config = dict(
    image_size=64,
    encoder_arch='vit',
    encoder_norm='layernorm',
    encoder_fused_qkv=True,
    encoder_moe='top_k',
    encoder_experts_per_token=2,
    text_encoder_norm_position='pre',
    text_encoder_fused_qkv=False,
    text_encoder_bias='none',
    text_encoder_qk_norm=False,
    lr=0.00085,
    warmup_steps=640,
)
Rows from block 3 of the text encoder of a small contrastive image-text model, named by matrix and row number. Rows with one number within an expert belong to one neuron, the router's apart. Each number is 128 + 32 x the weight over its row's rms, rounded and kept within 0 to 255. All counts start at 0. Numbers have three digits each. After the name is the row's rms in percent of the matrix's.
After each expert's rows are labels from the 100 texts, of 14976, where the router gives the expert most weight on average: "tokens" is the input token at the peak. Only what is clearly more common there than usual is listed. The data: pictures of board games with random positions, seen at a slant.
# router: router (text_encoder.blocks.3.mlp.router.weight, 8x256), inputs 0-127
# up: expert up (text_encoder.blocks.3.mlp.up, 8x512x256), inputs 0-127
# down: expert down (text_encoder.blocks.3.mlp.down, 8x256x512, transposed), outputs 0-127

# expert 3
router.3 099:135103043150105128127094171085106080098098116151147141139096147158102122164145136137136089072166114120138092141121160116110133171116116090148127148144110143126163090116180128125133168111148138107107162146182079147203105157168143187133144108185100114161136090168125101138154108162138136169180070146129066142147174131173237105150125153052132115159168100161113097103097167202151118131143
up.0 068:103170141131172172116135109122142130164158139164132056122090140181149111057121111087132160135170144110177090138146155112184133135138085103127138199095091152124119117115117148104142112109104113180158071138150171106159146150105160071108104112127129148163081137167077139103117066099140127125146107144109091112076167134126175097152115128090149145085104064100146102131162136095124095166133
down.0 086:169076127168116125104137118162151135148092099142113130135152156070127104191130125177123116124103100079105113111093073157096134171160143172120108098184129135079124084098092143107150114121146163070114080162127141073143157105111137119163106134165103155098173074103160143155072112164161125098157180108171124120135097149071171168128131086175128122090125193117193215116135112171173134087121
up.1 091:113202183098178115096143101134113133227180188069111125105141116124138116067145148100105147144101145121172149111182138104163137083115093135115153163157136118155080151119053151135101087195140121112150082132135197121092150114124120054082123093108139141091154141082097142095074139146126100103163149110100167115116097096167103157133062099198163144116103136134131133135142159100159105054138
down.1 063:132174130053124084170096190065088108141177166055101136087095134127090110064101120106105140139143192118120182130139136108166118148170091173086143150090122138115105176129150097119095141126146121180094143096120130182072151142103086128109146129133147111191184159082110114066130164142100187122108138139094154158157138157122072159123075137110133154097153115104109144130088199084092141139119
up.2 115:148124153084113131057196101138146110157163133082043062117142162106126077121103147143075134158123127123128176168134111104152178063142163089081138133142142137108068138147094109124062096077098149145173129144127116078134210084112128098161101119103102126094099085155150117153108146117113156143149171145150154145141116157151118150190122080136138136127073209119150149137136103076146156066148
down.2 117:048180199113162179137159126074146093151060150128160111136142167185095097104120151056128144091177165148186117138096202131118114140149048112112109112140104068127173128106121118180138175089080135164138158127146087206168134120115098178155147135107129130176116113149086136156130103109107110132133037132156090118120184170086170149171133117143128082123108114162114077148114152092119108176130
up.3 072:097143130142155156093156123110110110129115180157138094140113119205106093052141153125121148153181126152126085145079176120126192120123128088141160174119103124193128129101138166108133174080102156214133102141113176109175193157125153109077107100087135173160091124209106152104112070087115137163119099166121108126091155128139159127132160114095147100055115111121110118157119128107096130177158
down.3 100:155059127191122115092122113190146139145053081154103120136159149091166145226133120154129129134096087122134098105105075149081134122127142159120120094194172141100147083134110113105138118137118133040140120183117147082157139114143158123139116150175066158108155079118171111174102127183144100112148208103147151149126095139091165148111126093161161141102146177142162157129122071186182156088106
up.4 118:143142189074109169075185105141165166142154141084058075103134165116185089110105148152088125151110142125168155138138124102162134097120161108082141106168097132125057134160080104095066069089142160156176116160130135101119194082127133124149088121073117101102098110163140157146115124116127155132130181132151180133123088162117116138161110095161165128107090175091151144176173104086173165096165
down.4 106:026184161117145166129118122079111082160112137163177105166113154197105088087148157064137155072192154107162105149108158122130138115139029118134138124079115097146171171109134121139131205122079146145155122148136138175144124155106119151087139133140142134160121122187099139135102085128123083162141074147151070156118175171122185135156109154137128099114126110162093077143085171090116103171134
up.5 110:103184154088217160117106066087144185137146115116128124116130125096115079087107101100070127142139142125148144136171088127200151066134103104145125192060106132144105126158090149125056064096112114169153108121125119089153120129092102121126119124113138139149097112126101122114109110134153162122167100130112101100143136171191161168220099140109176109025114111099079135142136158074131124113131
down.5 115:126160133121123098085128071153149151095121100124090153122148131082137136149088143139117119155136116093140126106115118132149107145188152192105114088107083108107096159071117115120116134114114154086124099124097097135103201089106147148161130133150118088104126094117148143150063119157144201103156148153170136117120125132096116153138129068128138128109110208121156202156145106085172137067145
tokens: "an"; "discs"; "upright"

# expert 2
router.2 074:103162140204138095201125133110212099102114169114137142116130140129090090144143213112153095101116147140150155098089201107125124153156114120113063142194166118140139096089161124142086203144139117116128140145127072135191135121098051141117159091176119071154141133099142162124118137126159124152087112144124159117150142116084139122119190107106141109089115140142150115196146124116131181109149
up.0 087:164156131097105139107122130158153128201123180113097081107130141155146130040113103143109090143129084143145062103182137088095101172118122103114161116100110164121094091135061123124165129101141149155157102138181215193100156130139143058098048093080135182176128108144114140118058146160109063140157158119146163159113140113155135178127096085210114181112144152119157142145163116159150132115100
down.0 083:127159146100139111094014149120098133122173142111117102136214130109075141138144141113123093095136117063176159095137097161089105173152010068126142112157133125118153125132124156097115069119141101138137183143160095129134090119114132154131171139173174118133128127142133138111203094138111157155133139157081144170131162143195161101124124114102134082097174110078070164138139129127194086069113
up.1 108:142153072101113145074156098099120082117178126067112095182118152166132139072137100113102152129157171156146099192181067041095158142149103076118112177109075139165053100169054149092120105127101164107173123093145152110172173147132151125118115124120121151126148159151108107158129112109117135124153095150118122148135168120143185160173119121099133188153139130117135130130097128147160124111097
down.1 086:153122059133131144100093135167104101112094165105127139126218142077130105186108150206131109108104057085159124065127040148137174149195123103156159105189144135096125129176138166078121031119180132149117148128126122061113122142105145152140131173153081149087118121143153131131124119120108174128132133136072103161147126125130141155108139147068130122149093127102056102088137114175111126053111
up.2 132:104126122137092160109137137101083047152137186136122120154099135223142153086121140125159149136179135136097032143151143126069158141135137079135142148141069104148109136141122152094161169124124189114159102148147192116149161163152176114115085092136128185102134129166115105157081094078091075116185124128136093159106162133149218156123118123128143173105125127133124109094077147123140084160103
down.2 127:120147106134112145128103159107112140147104140140135124110169125105086084187114134142109054129115095059151192106118020107162134110098046093137133150162132114124141137195164135076108050136147112115136129161172152135139117158128152124122170125171121166099099109150156133125161101113129132113109152132107102159113124109118180108160131230105153101135129100058017061138068118159121116110120
up.3 213:135150086176123126135119153135137083105101122139140139118084157145114130110143112135098129100123098103145081128101045124076158172098145131102135144107127127104160105139179121185156150138144148105148073086096166142141095149095167157146150123129083172121144110169128087150178134144130154080245081093159129119132153167139205175115097131115148110151166082124088116057072123193096125125106
down.3 256:158103103141101162133141163081131109122117138068150194142158134139100123117158133081126138117135092075142103160143159135099158148128087100104101168102091103104140090116138126175117160104178147093129172089157152084094118164167147133138151110083127174129173106069079105146163161068133078090180087101143096134183135137152158141159146087116104201146174114123091157092087183137093083108087
up.4 072:126137137058105129109174133112121056134133167028129113145108122144101123135157151149117103164120126109115112101126097144078147200121087090147132163156126145115145107160141104146168210085095187115094120137127143121144143141175088178118078043106097162126188072164148158112099142172088116104158069105126143128128082117137132129089103141100117167150153148137143073126136150126170142117106
down.4 082:169125130118167085164055147144140154170129138126133123110186132154091113071072159057090058120097102090128114069166102120124128147237086099099144075134070112128128114172097155034055044131120118182116158150189111179108094161143156117118140168192130095119134084130222143156088094118112191140165104115114138110120172125172151121133136125086145145132126116091136177139072114127146148118132
up.5 054:071105126114121070086082151103128090173134143113195100132124135115192156058153065184153153075102151170118120109133114202150105145103097138150104102087104152128157124131137087137152176136110149118131065166145166167122191089136158163124140063170153182087130150126115107153107150163183112102139173165077134159154132193112101125118085094157118197148160104104121141123143138164194136155128
down.5 063:121203096131151144153131164146174174092122135174129096072105141156165106111080125123158166104139076119128152093090122111129108162192105115082143135186172124132112108114116150158139147111147135139099185190122137160200070155138137142112151107201101160169124009163112177155155085114094145069129116138146078097114132108150064126153129102073169114093149132162113135156127149104140137126088
tokens: "upright"; "6"; "discs"; "in"

# expert 7
router.7 084:164167194137131121068185107178167166108109125159087128087114096145132140072130176127133178103131129136135087103125199141139149193187139124098124172169124132116068090078114134191121121125154167153137113130138120108097129184104062118161165098147137054185137140132099136161107129126142127145151095138139123093122146119055127170125145079154169065137064124130152152140158116067118089140123
up.0 043:073152120106179094120097118140157095147163172106162136073101110147086127093146130158091129138104152170166094115208094138137162191113089101188167116135115141160099136172134148142122186089088133102138121130087071141116148123137136150101099087109091104122075215106119101107130160103160113137115138069141153130123165145156198140125120095146138116110164106178107141200114118123190114144109
down.0 042:123116095107146121142140148163171119130052110127134115127171103144180098106080114141157129065122115068129123175146085132147135120117139163114172092167125147134147157087149155147116065124091150146081146153134100097162136137111100136150117154148119132116106139138047127156195113060115189166142120109101141109137113104155130135162178069158141088157106139074141113127148067067115093125123
up.1 157:152121145127090087171087163123105141239141138174112136154116154143071128120089114093136125132113173121136143144134114150134068120136096111149130121138136137131154093191092088114116080114115096051118150139102115175109123099127152099152143156128117181129142137145104097139176158152093087054079097075148154119152138115090114154094115169175119160115140141170062122137021132153149169111126
down.1 184:098117105113150085189106120064075100197117141129141150104102118125111138128130093062150095139132189130131155157179118139109101134088111142141131158086128143143148127179126103121126159131117058112125149076104096169116125149132112128103162127120127170137133174127107087117165140157121106128102105127126124119134126068161128119073119179160127214177185100154091101119025173108139115138117
up.2 120:147137080145074091181118141158118089170138117129143116167104147154130097145131102067148110118108161133163114161132075093114128120062103100133143141128118110138156098202158100120111146094130099053152116141145118160160119082128140129154095133052078171096132099150161102119174148143103148053105126058166126111128145117149142123156123173139114165170147125150113073136045116182148113138124
down.2 093:132094151105108092131117145062105138186102130139115132105145111105092231107189019050139121117118138123097138187206123175125120125083152143124142112047090141129149131185117087132132150122129082133117135070081098177113117104145182092104168117121108135169123151142134087091149125160130134106109107125131124164107114115142120087096125182183127203177185112136083138105044149129125158167140
up.3 054:121142074151133156151165148115150094108138129125162127148155120183141218145123120139113134083131161075134098107150107160127117149099078105114077221133074117125175140108111140134119192087173141155139129155098113126136107165147194175120123166152146198134086127140113133144134116110132107148158081079145125161133130087160109091127092169105089175159150088213141094079154126157166099159081
down.3 047:134111150163110140107159105145143135131142102105134128147118125126198069140162087143160141097101134117206089107117067094113122072071169115122135072135147108113137131155118131126112112141174123184126135193159158144128122121099136079093070117092088088138129086097164178131166141127162133129156130078146137106113113138077120127158187182102097113166136139112139130056163171190106108121130
up.4 087:098148126131119095155133108136099092138153085143147118146087143136126178187090105091101076129097132120133065142167110108184115093090129148089127134134107188081151167155126084046073203091162098071149091124103107125165128125094149149157100152137114192079148075178144108126147190122091197118141160129160153122153124157111100128158108160094102154126153146079132107128058061162165147141142
down.4 057:175133183123135094164099200092142150156139160100147111054138081147102152126137075143152129141181112118110181157108134160071108151119150193150114120102127124095101074163101114148146179119144107125102086146149161173101132119167115106113163142131132113119149167098116086121140128106113112083103156165093125137155098108165103100059142083152100159152203126146123103148148217109172114160096
up.5 119:138089099107087118134095124139092109166134121129136139169085139111123144203105083107161061154101139119123115141181120121166100082032111139127140131079121142109147134142154116089127129112154084062124144169084121141145129088134196139172134109078124126092134104173175075094126172141113143093079150140170131133146114123141115087179100169050117198185161140101101093195082106174157181143147
down.5 097:160084159154039136167125163136083104126078135141161119125131110082073145106174059097178106116136097175075183153056158095122122114092133153157155097077133139157211122131173117144150102139141109114075155125123124149069154086145163099130166125095130156151140127152163091060120148126165135102080199117131123140080116083072088054122135124174123149130180092181113130124108128192102153167159
tokens: "discs"; "green"

# expert 6
router.6 082:123130190146119138105147048140141142075107083155104158152132117158104041179122115114170148178118139147186162177095181086144109087122156190098098076155131121130148161091113132156078105161122127143084173169114064161135167098117090133102138110149126105189159095109178136136098135122140154147048169131153139100072126153061096096188148093115158131125151140078169118183151116120167124115121
up.0 118:157120087145130132121145196089119145130108117087178136092058076090111143131186135106107123117114165117129088108153118156131133150103106119109107159070119156153147071132185159205189201096091087106143122083070146142141111125092139141144163151109103160141133157127092131105181119139126130044178055099150108115158162153148145143091135149119083186179146105170082124079075193153115136089112
down.0 106:115117118097139110146096175123177165109041099142135164115164109118115132185065151136089137114105136101170117076136178172098118194165091138128108092137109141126096065107149105198111177128119101118156162122131057141138118123107087189132149229118091184121136129090103167133201151198149081109086095114124124104143132121092153164039150081125108096128121107153101129166168145127155102074097
up.1 118:115164130121127109177137127123163125122111137151120095060076180157133193152083143115052105108098122128136119114154102114159153181100171122128177117149118203113118136156138108096156184110152102112132117110101147166163088142048141142128072091131026127135147093205152125140130148101114155123148102111159176126097130134132131136136049166036187126178127114149123091083104083150145154113152
down.1 129:119165125062094137061143094156133144154223145136079071106134144162178096137083091158078107183104164143131151126151114092127119164189140152132185107109126179111094212137088117044117153132145120142138097121113151129110129075084108104167057116135122103112108130178131179121074165163088163163081161153106212152094078099113065134097119142124134101132123127125157122158146096143101168131159
up.2 121:086138136083161137116115118137124086140206139108133129172138139225154209059129123115134122181127192106158048134192115119146149204130078087124121156108112096188100102116081123127065199116119161130121137076142145184145121150158105164072120128070134193157132147113079114180157085120084103081144114093120121110119129128127163147121123138173136139107077103162091116100103144088147081129109
down.2 124:128179132069152112104130105145051090188185100141093118090174136078098160154147080134171151093173130189105135172090111113104097103133128110131145117139086131209095166150110147117149148194096143093130117126141152147151141119145211078060149098183145137162119124133121106105128065109137125117155172207122066165096162101140138083063154089180096153135146134076124113138105128120185120103090
up.3 111:114110116119140157129166154074105161138109139083188128094072113152117170167141158092105128119123127126125073123138102155103146165106093089148118165073110154139158069109150155147178210098094095111135124068106185106155112166103168141116111161110107222119125153164114114133142103137104148080194040106162122106145139134179174153105110174103098193164130094186120098078077166161129133120132
down.3 094:158111110131128134158091167159155180122061147135103169107153123109143147204058148199131095111103133111162171083080132145106127210134035116143118117145175129126084041150165114174121135118130133048143151161152050125126112121099110175142161152128099155111156109112112137151232102143112092098100126100149117140145142105058122137074165131134125112108134120136119092126160188153176128075115
up.4 088:119147143135132146130170105127098162136129122149127119118115190134116200084130150087094095137081085133114090165200164107152145115130145100080125169124078154138104074117100134121136143071165143115155121109137174096121116145145144123143069095056091157094114126182126159128139140075108121127208073086151187092177127146139136155108112150098111134117097123171130143107116155146127157136168
down.4 099:203142087113063162115121136170127114156189173114163075126163140206180152170114131116114141133160145138161153134075140108109128164163131128161161080167144138159090192148115109156105110141149146121064140139166130129140128085096166140177140126118144119165128115164137133127164150154143102059126144129119148174119130070054077107149168113115119095185166120097161107134154072140077139125095
up.5 110:134161112090138141082145128113123134149195138087121059089126180160105173107139129106087123094131162113126084132169127153090171092133097047104109152108074141128081060197095136157125158091114135107176104075144129136152111153140180126137122095079110159105126135136064111147134124099112112060223100086139127153176160153195170179118088138132135186126123137154125164126073160114171119075124
down.5 082:137136112139143090179139148101185145178115186136127119122109144105109160131134195133028096082096175149126093140176157106159141157115116055149146116100131162112093110104106125082110097075052121143168143121135095131177115170064098114114123128172113139080116131167159095153164079095114157156171123141114130145127121158117160161105138144126157099068090103147120155181123188100129150125162
tokens: "noughts"; ","; "green"

# expert 5
router.5 079:195155166133108063143106106166148156159185122164086135118141135097078093066081206075089137077118126081161106119084119159151086121176067146169111146193104155138108088141127101154109103087133089093124118114122132160132154091088085126175170103144141082177171109122113129109097107138077098102045155090147117084145161118069130167121145107158127137154150162150110141167146127119111125144070
up.0 049:160114119114075135185180165121121106108143152148113099128184158136134187199091154113133100144145149107057149073036171075163160118160142103092084110158152111131162144118115071152133121126116142143174119141130126084155172139094120112140131204190129136112147078160156170121202095142167152093119119101141145141129092081126059117076186126111080125176078110079151101112138122161089099104121
down.0 046:129148107112083174121103135210124218182133124106112088103144080097159105059134139131114120125107118136117135114124116166119168191137143124128123103096163142095137147098066153076179071135129144136082101097135153079099159162152067068096074127186131123158080115156162086064101129114170147076183134173114117149125102166133102165104173165099125158071101110181128184111141172071134131115115
up.1 055:163135128151067079146122210190153106086106128124142126100113147114151156179059149099099128126122122161082101162105186084150143104080121152112104140127154142139150121060161140138127084137103149104110140098070147166101129156125102216138138140129133086042182084156095106156140108136150129103136128131188142103066131183100116067165145064172117118078112105101128209141026136158163133105132
down.1 058:015135133065120131127146127104120128172107149115109116085155109121157120072136105161082150107177097188090110126160072142077158129130145146125135122076156149143127170122127113086119128095150115181119132101107195154132151151164100084117138101151171153115194111204161163096028158172136137166184112192131132162172109140149149163076086166130151149112149137141104162082094129094141151111138
up.2 097:092158113115107137111155021125124109180106147155140112101157139166112137156127118092162164162108085132087138127134135074092154042162184156135152142145140133141181210178110100201095092144163141182121082186108167084106152157126169065103127132107124144064100066128118164094068138178153113156185142056119114138113117115127105108144133102151164149170113121129175138131141051150131137119156
down.2 060:136131112073135132121118184128138172164169120126159110157158117059135154132169081119132091170121110127105102167190134170130203097058084071120155107070140136104134161090082169094101117105156146101137117114121158178147136126127145109089122108132122147100115077118126146107178121147146186059183118164120126150134160199152187127143083161052097095158072139044070108079145150146072168146117
up.3 110:088108100114160185127140034114135111055113144143126128165107122127113117134119131121188139163137125123159155139175099126184126110119106133069078181078114112123148125070128160158095108093142128151165136108139143036131115217172106164107149129120123143086118123126155111143124138062141148134127143147110096082173132142192162099158119116054136132175138105103114110105122121082149107139123
down.3 102:107131192109132085048125078198128098131128067179096132145230091097158112126113067184219148165154162168126117112126059119115095107096100184144090074165150090137067143110107138129135126156120150181124087146142131151120164092155147155110141153144128071169132131088126160133158129161102183131087175137075115136108101119129100084096170099114118081126123151121185109160235120133152113108115
up.4 051:153149129118116118095130161158136101129097158148169132103115131099099089145150161146130117112140104116121148157095059177106193141142121105161085098143201126130190128081175108157052107109132176166142098140186135083134104137149161127111138103158124181100121059147166181120104147182168143133134088131185095084135102112169099164140185156075147106146105147141150114115046120141176184115139
down.4 050:158189178133119146085168124165155161129120099082094082095149093170122143097170145115130131077083128148102123103123161157135158146162105121107103169059108122119178186139043154160110077125154075099124097081089168095127118115166153118106106147096175116183106105127174123099182163148135178115100137139087113160148143150189167144124136104111134133120069136120185123134221123162124101139122
up.5 167:092153113091119115072191145100128124108085159141136080137151123114118145096137175165130101143084067131064115109141123119163176105136156128083122147065134149135122155078170165196148104136146186200145140136112145133133124146121114101105125164107119111093094109137130171112054118126163128176178097151114129133118133147206133121151115136108146091145094108079080145106185106143090143122170
down.5 152:083128075091120148088177103119151109052124135114147097123184130077097159135086114149134146150131054139087131113159104150177207104128166121106117140101148143118115138080152155167145172121141174200143154151140126101145139129124112120125095091113127133090094089145150154134129137097150169123149134132138105126141127159145147114168093145000117108138094130066147089074196088120079131123155
tokens: "line"

# expert 4
router.4 073:114169152170163074134125117161136180098146149090162128111104167158076104161081190098122109137090104151178155158135205155161094115157129126134067117207156134168130121060102114162066193116149138127099174139113102143146115103105066064117141083158117124137158121118160170102131128151127161146125097132156116093108184114083092172131125112133140073109104161076146104152133141106179118096102
up.0 116:096117139152106143152159121118090117108131126146161112160067142153121176185100161122144146186109155127111152159121128077136154141129092115114041144108046118147169111089152117106136160066128177128161130074078130145152150110115149183140124126100106169095144133161114071215112124066070127099196120117190154108123144167119150122160104142052120142190122108119095132079054135108119151189132
down.0 119:102139095138061039151141188135176147125069099147157087154132098089114130172077094142072139095094132156132145098186140151167174138099131154164134085079158206071189092138143096129097142112101137164144178086078089142159122121088061110217103136129160119111109145163140128109125143159113146126068110109089175128125126153156094171150094139122158102132082083110124133147104129116132196057202
up.1 075:111093175135126236109160083141094125121105127133106154160128109147110165162167136144125119196140094157109126088150138097145062156055078151126169128103110152111145183124170109116103164140147141093104099190156170131121123098158145148111138090069130160124126143109131099121151112121130088111101183126188168200135100085107103110138103167093099177107147064158132110106132065166166087141149
down.1 087:124140063169135100144141098131092148179084189159107151102109137115136129069145110120119117060140104094146166185107094134191130157150086058165143079073134071116147114161099142105157133084140164113085088167092119145105123149131141146131140162125092123109070113107124139151170160111107187097147048136158106120113178133132170116148122145148169139110130113190105123120134134100102129197152
up.2 053:082123148182147108141130060157174109102135158122161152128126084102117098110137193135155090130153140126119163063129165119102114126183097100165149117202117128138080142059143186115142139121078146147122123109133173184130161138153170167112129169103098157089126113144172166182122172147113089174120112145114171176108152119146119160191132072141119144193094073122119121108142114095165045109149
down.2 051:078184127088081186126156180145068118200114142040153109076157087110134151129047080114188137147113086119195070074101089137117122179174147167199164175038154171112157190077146083099133090151150128159089140114114093156123123112083144126194103136133178123132144078086139106143154075142091108160099112117100110147157101142139111171148146141043162080109106144156119181132129191148138104156137
up.3 130:134069126082118180134120085121094111145144191139140128176091150156122139104155144133134124126111179078157084154155128111183088191086083090148166121088086152090121103141099113088128141064130119098148115173087164152126147134111167143121131077108129196142104162149120103146117114105080133088127124093196130120115131138119211108194091166125145220115144128150123095124066128121151142168127
down.3 101:134116083168158080209142129122121158128170158122143109138066143150130150102102156100165153164147155110175126154105149096156117161193095100137132092131099078111109152173147082144084092121152141170132100152143083144127123137133129207129140171091148110112087100091118141158118149127129127149115084133132139098121147125113122083210122182104165078161145159135069106165064048107107110178141
up.4 061:129089132105116099075157121132145088176150172156155119112094081184143070112159162146152165111127092183189095160103099103083093121133142141096128110130170150136140124111153147137118182099102189100192157151146106151168093123120118117139094143190089116098157120097142076172094116112107132218103120118133085102161121110164136128105175137088148103155110136143104128147112168173123067115110
down.4 052:124138173093060133087114086163115127150110155071122161128175114158114134138146089155137126150107182094111122143098114126095111166078123128122109078106164111149194206124110122104152068108146083179124122176124138127175141108158147100136098095131146101110099138144154144111145166153104159090159075157083150177102188161094034173173090118150133067078107111105141154114104204071143113137157
up.5 060:127143107125076130155167154159187162123160117088167123085147141185185109151134146151146154143139118108134092125231125075050162126095084107163110117112106136112114101068145143156151159068135133076133128103160128148095084109180199113086110144098136117187147117138091111094166073149157157194163107159172086054144122130166135156188126192117143080145131121148178093127126149129109135101114
down.5 068:139128141143175184105109130124158102137151127107088111144105134140101163154136133139119111152127112146095101160107104114062097089073134176122115190110138139109137111144115121110159134117121147059205140140148140140169118169140170095071109089114148144060124106106132072140143096109090114086135176140160147129126103150141169135096151128115075163163118122125181076152166139116159139173151
tokens: "noughts"

# expert 1
router.1 173:109118067084135202138142122100096095156157140080126117109156139109225182130128048145119166143141139112080132122163063120101155072107163141139186097087150124126136167190079126119183090145110114158154092137108169110104148141142184114114093154089121217059072152112100110111168135127121129054171128146131156158136075104168119151092100174171112185205148140131116116043163108106151146156119
up.0 108:071124122130173157104143068095105067158135191124139063149130147202156146056120118150143161163193170172118103169110083096151157091135142038138160115109101108168098162161086179122140131105056140174169085151150144142159149134136154122085115153104150164127066146157079138140165069110114130100157111150144090123081124115137167104119128156141139153165089110111108069117133087091098117166130
down.0 114:143090115129109080066082103116102133137142094125067142096106119117152123143148093184157081126074117118065165106176115149080114143139176213090136130147183126119136134203118101068118084144166113088099116083114154116082155123174100147113137123145124132121157159116185073125088156152154130134093204132094155121113001069174127125071075077181163142141160167133142210137111128166130126083114
up.1 074:132152136141113075128115121163171129088152125116092135125106159108050118136139153128059058114091098088176109121127147092142156177144131121101141154144132195064107111121129060094130142118186098079118131127111103122146103151081108136166115070151084094157191090157165088115125156097124163156118128108116199169156114178082148160193074126091138109018163113111157158162055152183169127117163
down.1 063:121116116181125143159162154127119166106115165103190104150072105152144103133151167092142189122113181155118125130127155143142174138157125016173097112074133145165119104090153145175121158110095158149151148161142121127161107119113134078133115178126136161124118154114040184135135093109123104123140069122153089102136193140071140122155184150166101146064118091156075143120122123089034140163121
up.2 136:145118159166118073141133064175132110099188138095066122141115171136107137088163100165095122119143116122139159180090107081136159142136161049141155191158138124074077120159136111087068118164159130079101108155145119090127096150128113110162119055132109098123129117123130061145147146077080151105149149091101182175152127150136153106223089138094145105083164139126169148104065143167148085150111
down.2 155:120161098108126122153173158139179129101171206090155093156085138162107142128101117099083184184115179128164087178165128123175167145169137064193140125154097193109106139133077095168082151126150151162125159143160099124166095127066078117146089129110104126107133108157114138175107136104095126120139075107132180099116157147085115147172091116091152131074118064093132114150100079070090146101133
up.3 080:123169139112125103129128174159178177094156179112163128152099114136088165136090168089074062148064097082142086139155171135177171158126107097100097163086099168115116111076156099185108172098151124082095162119089102168120107111066078156157143111139087158171154081132133153141112145108122145132164077064128160121146147162081158167146084117084138082086087101106067164129073115147136136091165
down.3 060:071088199159130151152124145098116103124066112129129127168084094138110090091149102126177121074173146146119151169112168143153148163106110109152097101061131118139187057107177114107137139125100133136170154100160113175127151139161065128125119182112180138126126162100109140107147108077103112145093081098114064116110168143150123117136143183159090146071100127171104111157063192104110130178143
up.4 066:102138130079098099130111153187141126125191162104111169094120135118127132111113108140101115121037093083153098100113123120158106169146152185123169132135132194062112152115148053109146162160195056091096097157070149152132126139080098140124119064125105119124157104137154117110121149146130130110108129088115220184155106144076107187131066121116129100131176141119150156138140134169207127094132
down.4 070:124143123123124161193157166123155164121127161113190103184099118145128131108119148076103201156145207160167118171109210120170165161134094047171134107091117125158128122078156140184116167124091125188134164138151087151168088094087115097144119167119126113139110115141062194144145105095118090147128053127147110081126212144092107104163190133103049117135079066129114094128113126095066117146129
up.5 072:128167188137161087161115133162163172103113143128124135153097121100070141137100169054119088154096131110158080156143152132197158174094073142103114181093094143106114143093136100195078179090131116093134130136081057196157097084072076157135131091130058150182136096125113148146151151111134158135177094114119149117134155169062150166154092124058145102062074092127104149126085149116166143119174
down.5 057:068106158164136125173115132136088123154065101141114127117127091158122147110132119074174109067161142155131175123157134150105128159079076139139093113071086081138208088136160143094127152105088103161135144106162142186141139123146087086127121146122155135145118162106111093106118109135106140104100123106142110128121159119137119140090157198169104136106136116169107127142088169109107128146160
tokens: "draughts"